{"train_examples": 72500, "crop_scale_min": 0.8, "encoder_norm_position": "pre", "fusion_encoder_layers": 10, "fusion_encoder_fused_qkv": false, "fusion_encoder_qk_norm": false, "fusion_encoder_parallel_block": false, "lr": 0.0016, "momentum": 0.85, "lr_schedule": "cosine", "final_lr_fraction": 0.01, "warmup_steps": 200, "weight_decay": 0.07}
Rows from block 8 of the image encoder, named by matrix and row number. Each number is 128 + 24 x the weight over its row's rms, rounded and kept within 0 to 255. All counts start at 0. After the name is the row's rms in percent of the matrix's.
# pw2: token mixer project (encoder.blocks.8.mixer.pw2.weight, 160x320), inputs 160-319
pw2.42 090 [ 89 133 159 118 132 123 101 120 132 132  85 151  89 122 140 144  91 148 128 193 124 146 108 145  62 104 133  65 159 136 142 132 126 149 136 185 123 140 143 162  91  95 129  99 143 104 126 102 119 128 151  97 145 116 141 153 122 118 118 142 134 112 136  89 121 160 120 107 142 151 106 126 179  95 181 131 137 136 103 136 129 137  90 117 127 140  97 149 146 127 148 128 123 120 130 125  93 123 141 113 129 114 117 128 120 139 143  98 201 120 130 118 117  93 114 144 133 113 121  86 129 126 118 155 133 163 136 119  87  54 125 151 140  78 140 154 119 102  98 113 136 127 127 139 126 126 132 105 157 144  93 152 143 109 183 119 129 104 128 135]
pw2.43 094 [103 146 145  76 110 116  99 144  85 107  94 162 116 136 133 111 125 146 120 179 122 130 141 155 123 109 123 149 145 127 126 126 154  62 118 104  96 126 111 150 137 136 153 153 149 200 134 106 102 122 130 106 122 128 125 107 124 147 107 138 159 122 162 122 126 175 130  83 130 148 111  96  93 133 160 109  99 111 143  65 128 121 119 154 143 122 102 149 179 145 145 115 121 166  90 125 163 138 120 109 138  96 120  83 130 154 158 142 117 125 145  84 117 145 125 100 103 119 120  93 127 147 122 134 117 138 141 131 103 103 125 189 147 132 189 103 107 125  98 205 132 129 128 122 131 106 127 105 118 105 119 147 157 144 108 110 142 119 112 107]
pw2.44 099 [145 164 119 142 137 125 198 138 116  99 111 157 122 108 122 127 123 108 130 135 128 102 124 146  85 133 118 106 148 143 128 121 140 133 127  95 109 126 118 108 130 141 212 148 139 135 126 116 150 134 115 150 140  96 126 111 120  95 168 102 193 161 156 175 179 137 112 122 132 169 141  91 159 115 149 140 133 137 138  99 137 134  79 143  90  96 154 134 141 144 142 132 113  80  87 128 105  91 121 140 148 146 130 108 132 144 114 146 134 122 120 163 148 112 131  91 133 140 137 114 137 112 132 110 138 148 131 161 149 129 103 100 131  69 108 141 108 166 102 126 118 130 144 189 119 141 152 158 124 112 108 112 149 139 128 141 100 119 108 133]
pw2.45 104 [110  89 103 130 102  97 133  85 162  80 132 112 159 137 153 135 121 153 144  93 155 144 157 149 138 136 139 119 104 126 138 116 121 132 136 149 135 148 162  96 180 153 120 127 134 114 131 110 149 133 154 154 127 174 128 138 156 105 131  47 134 111 105 108  82 121  83  82 141 184 104 129 107 113 144 128 126 142 145  93 133 126  89  94 160 123 136 130 136 137 120 147 128 173 139 114  96 126 124 123 133 135 167 166 106  92 149 115 102 138 139 139 136 132 131 160 112 140 135 119 128 124 127 132 117 146 125 137 132 159 106 117 127 141 106 126 170  79  76 112 130 139 117 146 123 124 127 135  97 153 144 158 146 145 106 118 119 187 101 121]
pw2.46 097 [105 115 147 173 127 132 145 137  55 127 160 122  74 122 149 138 136 104 125  66 136 105 128 178  83 134 129 150 119 117 128 129 123 131 124 127 122 139 126 124  80 134 128 151 146 128 138 107 139 157 109 106 121  68 123 126 120 155 123 148  71 124 139  87 104 203 142 166 127 101 128 118 103 108 132 125  90 122 120  67 130 117 128 104 135 118  87 137 138 130 137 141 110  39 129 130 177 136 120 110 143 111  97 148 101 135 145 102 112 134 128 109 110 130 131 105 136 122 137 182 110 115 148 120 161 134 132  87 118  94 117 130 118  86 171 135 156  85 106 145 125 209 127 168 105 129 123 123 138 173 139 119 146 130 129 158 107 118 108 114]
pw2.47 093 [125 134 127 112 124 121  84 117 151  91 109 116 150 130 205  73 173 130 141 100 129 156 130 145 129 112 132 146 132 131 139 137 130 129 134 117 112 153 124 125  87 123 128 133 144 123 168 103 146 124 106 117 112 122 122 118 140 138 140 131 149 141 116 120 100 164 137 149 117 144 127  36 168 138 134 127 114 115 154 166 123 146 110  68 128 107 118 133  85 128 121 143 141 140  75 135 145 112 118 149 102 126 141 134  92 157 189 141 136 134 142 169 115 116 134 111 204 130 131  76 131 133 100 142  96 114 134 139 107 132 139 101 132  46 156 163  83 126 145 131 125 112 135 114 119 135 134 113 143 149 113 153 131 119 146 105 116 152 136 125]
pw2.48 102 [109 153  99 146 147 124 160  65  50 149 167  97 128  99 108 174 149 125 121  73 121 130 142 146 161 163 114 127 166 114 131 127 117 198 130 121  91 137 166 114 168 124 167  99 118  76 118  67 136 154 105 158  93 164 137 110 104 127 111  83 104 133 113 169 141 125 132 108 125 142 114 144 119 116  99 132 150 127 132 162 111 171 178  97 122 101 114 124 147 128 142 127 133 115 121 126 113 116 112 148 145 122 133 137 144 107 143 136 114 138 105 105 134 152 123 142 130 147 141 119 134 140 137 126 144 107 117  95 149 104 108  46 120 156 107 129  77 120 111 107 138 113  94 135 146 142 158 132 120 180 173 107 137 125  96 124 147 153 113 118]
pw2.49 097 [174 144 143 139 112 145 147 127 124 124 111 120 114 134 114  77 126 197 124 157 137 127 144 160  83 137  94  72 126 125 142 133 146 190 126 118 140 145  67 149 182 113 138 126  84 135 142  79 101 154 124 169 155 104 141 136 149  88 109 125 128 127 143 112 123  46 131  95 125 142 153 127 145 117  98 118 126 106 167 150 125 112 114 124 112 100 123 138 173 142 129 110 139 135 161 118 109 121 132 113 131 144  95 142 127 143 146 170 115 129 119 107 112 115 118 173 105 141 122 109 139 133 130 121  97 178 138 148 133 167 127 102 133  94  70 154 158 117  79 128 153  98 105 103 129 156 100 102 145 182 147 136 151 120 148 110 147 136 130 132]
pw2.50 100 [138 132 133 139 141 127 101 142 126 179 150 143 126 150 140 144 166 110 132 169 144 132 139 161 140 101 126 193 140 134 141 138 141  90 131 169 143 143 110 122 177 141 146 142 103 150 118 119  95 127 121 163 133 168 103 119 124 100  78 101 149 112 113 114 114  44 148 125 119 106 136  88 116 121 156 116 102 100 137 123 126 135 179 115 144 121 164 141 152 133 157 126 136 129 127 140 132 122 125 143 115 170 131 141 156  98  84 130 128 123 119 174 188 139 126  87 134 112 150 121 134 129 125 112 133 145 123 128 121 216 124  78 135 143 102 118 139  96  77 144 124 165 130 144 131 137 127 133  85 161 111 149 133 128 143 112 114  96 126 127]